A small class-conditioned image flow-matching model, trained from scratch: batches of 128.
Rows from block 6 of a small class-conditioned image flow-matching model, named by matrix and row number. Rows with one number belong to one neuron. Each number is 50 + 10 x the weight over its row's rms, rounded and kept within 0 to 99. All counts start at 0.
Before each neuron's rows are labels from the 100 images, of 14976 (inputs lightly noised), where the neuron reaches its highest value: "patch colour" is the nearest of a few named colours to the mean colour under the peak. Only what is clearly more common there than usual is listed. The data: cartoon faces. In brackets: how many of the 100.
# fc1: MLP up (model.blocks.6.mlp.fc1.weight, 1536x384), inputs 256-383
# fc2: MLP down (model.blocks.6.mlp.fc2.weight, 384x1536, transposed), outputs 256-383

patch colour: brown (41)
fc1.328:32 66 57 40 46 29 58 53 50 50 51 47 53 60 34 51 73 51 66 37 46 49 51 66 51 48 56 39 65 33 50 66 68 64 39 52 49 35 41 40 65 50 41 44 29 48 44 64 69 39 47 60 53 59 54 56 51 56 56 36 66 57 51 41 44 63 42 57 65 44 44 44 39 50 44 55 40 60 62 54 58 51 49 42 34 35 69 48 57 31 49 39 50 43 58 55 52 49 47 66 42 63 40 46 41 53 50 33 55 51 49 49 41 56 47 75 56 43 49 46 41 48 35 54 57 34 58 65
fc2.328:57 59 45 41 50 31 60 55 48 52 48 44 61 53 39 50 70 61 36 47 43 61 66 43 39 50 48 65 58 31 51 53 37 57 68 46 48 41 37 49 43 33 50 57 63 27 39 38 52 53 58 56 42 66 55 42 47 43 51 44 70 53 55 40 54 63 55 56 50 45 58 56 56 45 47 59 47 41 50 45 40 48 48 53 59 59 66 53 55 34 45 52 44 62 56 54 47 46 56 40 57 45 54 55 60 26 51 56 34 56 46 52 51 56 59 71 54 57 58 36 50 45 44 50 61 60 44 32

patch colour: grey (70)
fc1.451:38 56 56 33 49 36 28 54 52 42 46 56 52 45 69 46 29 51 34 49 56 47 46 57 44 50 56 44 50 47 47 46 51 53 46 45 48 56 38 63 48 51 52 42 38 43 40 35 45 60 45 52 49 48 57 42 42 35 50 59 62 49 53 68 40 45 67 41 53 38 52 50 52 61 39 62 61 37 33 54 48 51 47 51 35 59 64 45 38 44 26 45 51 55 45 42 44 44 54 46 44 42 34 56 58 40 63 48 45 66 56 58 59 53 61 45 57 61 50 55 54 62 48 58 36 43 41 69
fc2.451:51 48 66 53 52 48 36 59 52 35 50 42 54 48 56 50 57 62 73 50 60 57 38 55 44 36 71 52 63 46 54 54 40 43 41 44 47 44 54 53 52 61 54 73 46 57 46 39 41 57 45 49 67 41 52 52 46 60 51 67 62 51 56 34 54 65 34 56 47 41 38 49 57 37 58 60 42 48 46 52 57 43 59 53 46 52 61 43 50 40 74 42 34 42 58 35 44 40 57 34 27 48 49 29 48 47 51 54 56 52 53 45 56 60 28 35 54 45 41 40 55 55 28 59 49 42 56 49

patch colour: pink (29)
fc1.724:40 49 43 67 39 37 43 61 43 53 50 50 44 58 50 43 52 41 58 61 33 48 48 66 47 63 31 54 52 75 59 46 56 54 59 56 45 46 60 31 72 47 49 60 66 39 40 36 60 58 70 68 67 67 61 37 40 26 54 39 48 61 54 65 62 37 36 63 44 38 27 59 58 54 52 56 37 41 57 58 41 57 51 38 47 54 50 41 81 48 45 59 48 55 42 32 43 52 31 45 54 35 56 47 47 63 40 40 47 48 37 70 62 45 74 58 62 58 43 61 63 59 48 31 64 46 54 55
fc2.724:40 41 59 64 41 53 50 39 51 57 53 49 40 36 44 37 44 63 51 53 49 51 45 44 38 67 79 42 27 68 34 44 54 54 36 62 39 48 60 57 41 49 51 58 46 34 51 46 38 34 49 68 38 41 66 54 49 64 59 76 43 36 52 52 56 56 58 52 51 62 58 66 45 28 52 43 57 51 56 46 64 55 53 45 50 48 43 37 48 45 36 45 63 30 49 58 57 66 61 51 56 53 56 56 64 47 52 59 65 63 65 52 55 57 42 77 43 38 45 32 34 53 42 51 41 53 58 45

patch colour: grey (84)
fc1.113:64 55 59 65 71 40 23 45 71 51 56 65 68 52 43 52 58 48 41 51 41 54 40 62 57 65 50 55 46 39 45 35 56 50 53 29 50 41 59 61 59 41 69 53 49 48 53 46 52 70 43 49 31 52 45 48 50 57 29 55 52 52 49 45 44 52 51 42 41 54 45 36 42 49 61 33 31 50 43 46 43 46 57 39 55 63 23 52 50 57 49 57 58 50 43 40 58 70 57 49 42 56 41 33 51 57 42 35 57 52 41 47 51 38 49 61 29 54 52 52 44 63 37 31 78 45 67 52
fc2.113:36 49 57 63 53 51 51 51 47 36 73 52 42 52 30 66 53 44 54 58 54 50 48 32 45 55 57 49 63 55 47 39 58 36 50 33 58 42 58 60 49 50 38 52 56 59 52 57 53 41 38 69 51 55 38 53 54 60 48 62 41 34 39 50 51 72 64 42 56 35 47 49 54 70 50 46 54 43 46 52 46 41 49 42 52 43 40 34 46 61 44 67 60 48 39 38 73 61 40 39 51 38 56 34 45 56 43 59 56 46 60 71 56 52 44 73 41 49 40 44 42 59 30 38 22 59 45 63

patch colour: grey (67)
fc1.548:44 39 50 49 53 40 50 51 65 59 54 34 70 44 61 50 37 52 56 37 45 51 39 50 61 48 66 51 49 55 34 58 35 41 59 36 50 53 48 30 44 45 49 67 52 40 47 57 60 51 58 58 47 33 35 64 68 35 56 47 40 65 45 40 47 51 38 57 44 57 49 68 53 39 51 47 54 50 63 48 47 47 44 46 38 27 67 57 53 46 45 53 35 39 56 45 55 34 40 63 53 64 52 51 56 60 50 46 45 40 50 51 39 41 35 51 52 74 60 58 69 49 64 36 59 56 53 45
fc2.548:41 45 54 56 43 63 46 55 40 58 58 83 36 43 75 46 57 52 53 52 39 62 36 68 54 43 58 43 44 40 32 47 25 29 32 36 48 67 56 43 39 53 49 61 62 75 67 51 59 48 58 42 45 41 65 45 54 54 37 29 39 53 43 52 52 55 38 55 57 48 52 45 44 62 52 63 60 44 52 66 51 55 44 60 65 50 50 54 63 78 74 58 55 51 42 64 48 52 52 53 48 46 59 74 30 24 58 58 57 57 48 58 57 47 47 56 57 57 45 44 56 42 58 43 47 56 57 60

patch colour: grey (68)
fc1.733:62 30 59 54 61 45 48 47 44 53 66 44 60 52 50 51 50 52 39 51 57 54 39 48 60 68 61 43 49 64 60 56 59 58 40 36 54 51 49 46 53 56 58 71 39 53 58 50 35 58 53 63 51 22 56 57 48 62 32 41 40 41 39 70 46 43 54 34 61 25 33 61 55 46 57 52 50 38 49 50 45 53 58 38 51 38 51 40 65 66 51 48 30 58 59 55 50 57 29 61 48 49 57 45 36 50 49 36 50 42 51 45 51 25 43 49 53 52 65 42 39 47 45 50 55 45 53 32
fc2.733:53 33 53 42 41 76 69 47 54 48 66 19 44 69 40 47 45 42 67 47 51 48 25 44 46 42 41 40 51 46 56 40 40 42 63 45 48 49 47 55 47 56 38 70 41 53 52 43 45 50 39 68 43 45 78 52 42 59 51 32 35 39 48 41 58 61 64 31 56 48 44 47 61 49 53 44 54 48 50 56 46 43 36 45 53 53 55 51 43 55 59 47 46 46 24 47 39 41 43 46 55 61 33 37 52 57 56 71 40 44 50 46 49 52 43 49 57 42 40 54 53 67 50 61 50 27 52 57

patch colour: brown (41)
fc1.202:47 39 56 40 63 46 67 35 47 36 61 53 40 38 56 45 47 49 57 64 35 46 51 49 69 33 35 60 45 57 54 55 42 50 46 58 64 53 52 62 57 51 51 52 44 73 57 43 50 55 44 39 57 79 43 32 47 36 53 60 62 52 46 48 54 58 59 41 52 46 46 57 40 64 54 41 27 38 41 37 54 42 60 37 71 61 47 46 53 46 59 25 58 46 48 47 63 44 83 38 47 56 34 59 48 61 48 57 56 52 58 39 37 40 34 62 55 45 51 51 66 43 39 58 53 51 62 47
fc2.202:40 61 51 52 77 61 71 43 51 53 41 42 51 27 61 48 40 49 36 45 52 47 48 43 52 40 30 57 36 57 53 62 53 41 62 31 51 44 43 57 45 73 52 58 37 45 68 54 60 50 50 46 38 57 48 62 47 51 56 34 38 48 69 78 54 60 58 44 50 41 45 67 48 46 53 53 49 50 60 38 51 38 24 52 47 56 48 51 45 53 58 51 65 50 63 48 48 43 54 65 34 49 39 41 51 50 33 51 44 33 43 43 52 59 52 68 44 46 68 64 53 53 74 58 67 42 48 42

patch colour: grey (67)
fc1.143:44 59 61 50 56 54 44 53 59 46 51 47 53 43 72 62 59 55 48 58 46 49 49 39 44 60 60 70 55 77 47 57 61 50 65 45 47 35 34 50 62 61 32 51 49 37 70 48 52 62 45 26 54 66 50 58 58 50 50 49 62 30 48 44 62 42 48 46 64 59 56 43 46 45 53 42 50 46 44 32 41 42 49 48 73 59 37 39 39 59 53 64 43 64 47 40 44 46 64 53 82 30 52 62 61 38 48 57 54 53 52 38 74 41 58 63 48 50 56 56 46 57 56 49 67 58 46 47
fc2.143:51 49 52 36 48 54 57 46 57 50 54 59 58 63 72 49 47 35 62 46 39 47 66 71 38 28 37 68 42 56 53 49 61 41 29 50 46 25 38 41 36 53 60 45 37 61 41 51 38 41 66 33 49 51 37 57 67 66 51 48 45 56 62 56 52 41 42 52 54 44 36 54 38 45 43 46 65 54 57 34 58 45 40 46 54 42 55 41 48 54 36 60 37 69 52 65 48 40 47 41 60 58 39 72 45 52 38 47 50 21 47 47 53 48 35 42 38 45 42 38 52 52 66 43 42 54 47 33

patch colour: grey (70)
fc1.304:49 54 46 41 54 62 54 45 45 47 65 73 55 49 43 60 53 68 57 47 50 66 57 41 51 36 40 55 42 50 66 30 55 68 58 47 41 47 46 24 35 47 41 52 54 37 42 47 56 58 36 59 70 48 49 53 45 49 40 37 56 66 26 53 51 43 50 65 48 64 44 53 46 52 54 69 51 60 42 52 41 47 41 53 52 49 62 51 53 61 48 51 63 33 31 54 54 55 57 47 49 54 56 42 47 52 52 40 37 61 41 24 60 34 51 39 40 52 50 51 63 47 40 51 47 50 45 49
fc2.304:52 45 37 37 60 47 56 55 49 49 63 36 52 57 35 59 67 54 51 49 60 43 39 63 50 31 47 44 59 51 35 45 44 65 46 52 49 48 43 62 67 49 57 46 45 59 38 44 48 41 49 50 49 56 52 45 45 49 56 47 46 72 35 57 43 42 45 50 42 49 52 53 57 47 63 36 45 41 48 36 55 52 57 44 44 49 45 55 45 52 49 51 44 49 42 58 49 54 46 53 51 44 51 62 52 56 48 60 47 46 53 51 57 54 44 43 54 48 51 46 21 47 47 43 58 29 54 58

patch colour: brown (56)
fc1.206:36 65 50 46 43 42 31 41 42 48 69 61 40 40 62 50 64 58 63 46 43 68 43 56 47 50 61 45 45 43 58 59 78 55 60 37 49 45 47 56 57 57 58 68 70 38 63 64 37 53 61 59 43 49 48 47 64 46 54 59 43 50 62 57 54 50 65 45 58 49 51 51 34 59 39 49 32 46 37 44 42 39 39 61 36 41 53 46 51 69 51 39 55 46 32 47 37 46 43 52 71 50 41 63 39 52 42 38 39 52 47 49 46 53 52 40 70 36 40 58 50 50 54 44 42 52 56 41
fc2.206:48 52 66 38 49 39 57 66 43 38 71 47 53 40 51 48 46 39 62 51 69 48 40 59 65 50 43 72 26 49 36 54 30 53 47 19 36 63 64 60 37 43 53 52 52 41 54 42 60 36 65 42 50 44 51 46 61 37 47 53 55 49 48 52 59 73 37 58 56 47 50 54 50 50 32 51 46 49 51 51 55 42 43 59 52 55 54 49 62 59 42 61 49 45 60 45 43 48 45 52 49 51 47 86 31 47 43 78 56 41 64 67 47 50 26 76 53 42 40 51 55 44 41 42 54 35 62 47

patch colour: pink (31)
fc1.116:47 42 62 44 60 55 57 41 53 46 33 46 41 43 41 52 50 46 51 57 52 51 50 45 59 50 61 34 48 63 56 60 22 43 59 53 62 64 37 51 44 38 53 55 40 65 53 51 49 52 34 48 44 37 46 54 35 41 47 54 40 76 44 49 55 45 38 65 29 43 56 55 38 54 55 46 62 60 23 53 66 45 34 53 42 47 53 41 28 60 71 57 56 46 39 40 61 49 67 54 53 62 41 55 45 35 70 37 44 53 51 51 51 57 57 37 57 57 55 66 56 43 36 58 46 67 31 51
fc2.116:62 54 43 60 41 36 39 60 53 40 43 43 69 47 62 58 38 61 45 39 43 48 46 33 46 63 68 46 51 53 44 62 55 37 56 47 56 34 46 53 47 46 45 54 41 57 60 64 57 40 66 56 40 50 39 56 72 45 50 53 40 54 45 66 40 69 46 76 36 50 52 51 57 39 63 38 60 43 63 68 59 54 48 38 50 46 46 62 68 49 39 47 71 47 50 60 73 35 53 57 77 50 38 60 57 27 47 60 69 74 34 49 57 41 50 65 49 40 65 48 51 50 46 53 47 60 55 55

patch colour: brown (40)
fc1.736:34 52 73 52 39 43 47 50 35 38 63 62 49 50 44 69 48 45 51 47 54 32 33 49 53 45 49 35 44 53 55 52 50 49 67 48 52 42 39 54 54 60 53 53 40 48 57 55 63 49 43 55 49 49 55 49 44 47 28 47 71 34 64 55 54 43 38 50 41 53 54 39 31 42 53 48 33 56 58 47 43 43 26 57 74 52 55 49 65 44 62 56 48 33 60 29 52 38 44 46 41 60 48 53 44 55 39 56 46 55 46 54 55 27 51 46 66 49 49 41 54 56 60 34 53 62 52 45
fc2.736:48 48 53 52 76 31 58 62 59 45 72 49 65 51 48 53 56 47 38 48 41 56 55 41 56 46 45 63 46 54 62 50 53 56 49 39 44 43 34 44 51 42 49 53 49 59 52 55 46 44 49 51 42 44 78 49 65 50 42 55 56 50 43 69 64 45 61 38 55 47 50 73 55 54 58 51 52 46 49 51 56 37 33 23 33 54 60 27 47 45 61 48 49 49 40 46 50 34 55 50 55 47 57 50 36 40 55 42 40 56 57 71 45 60 29 46 41 57 56 58 41 46 33 46 50 59 52 53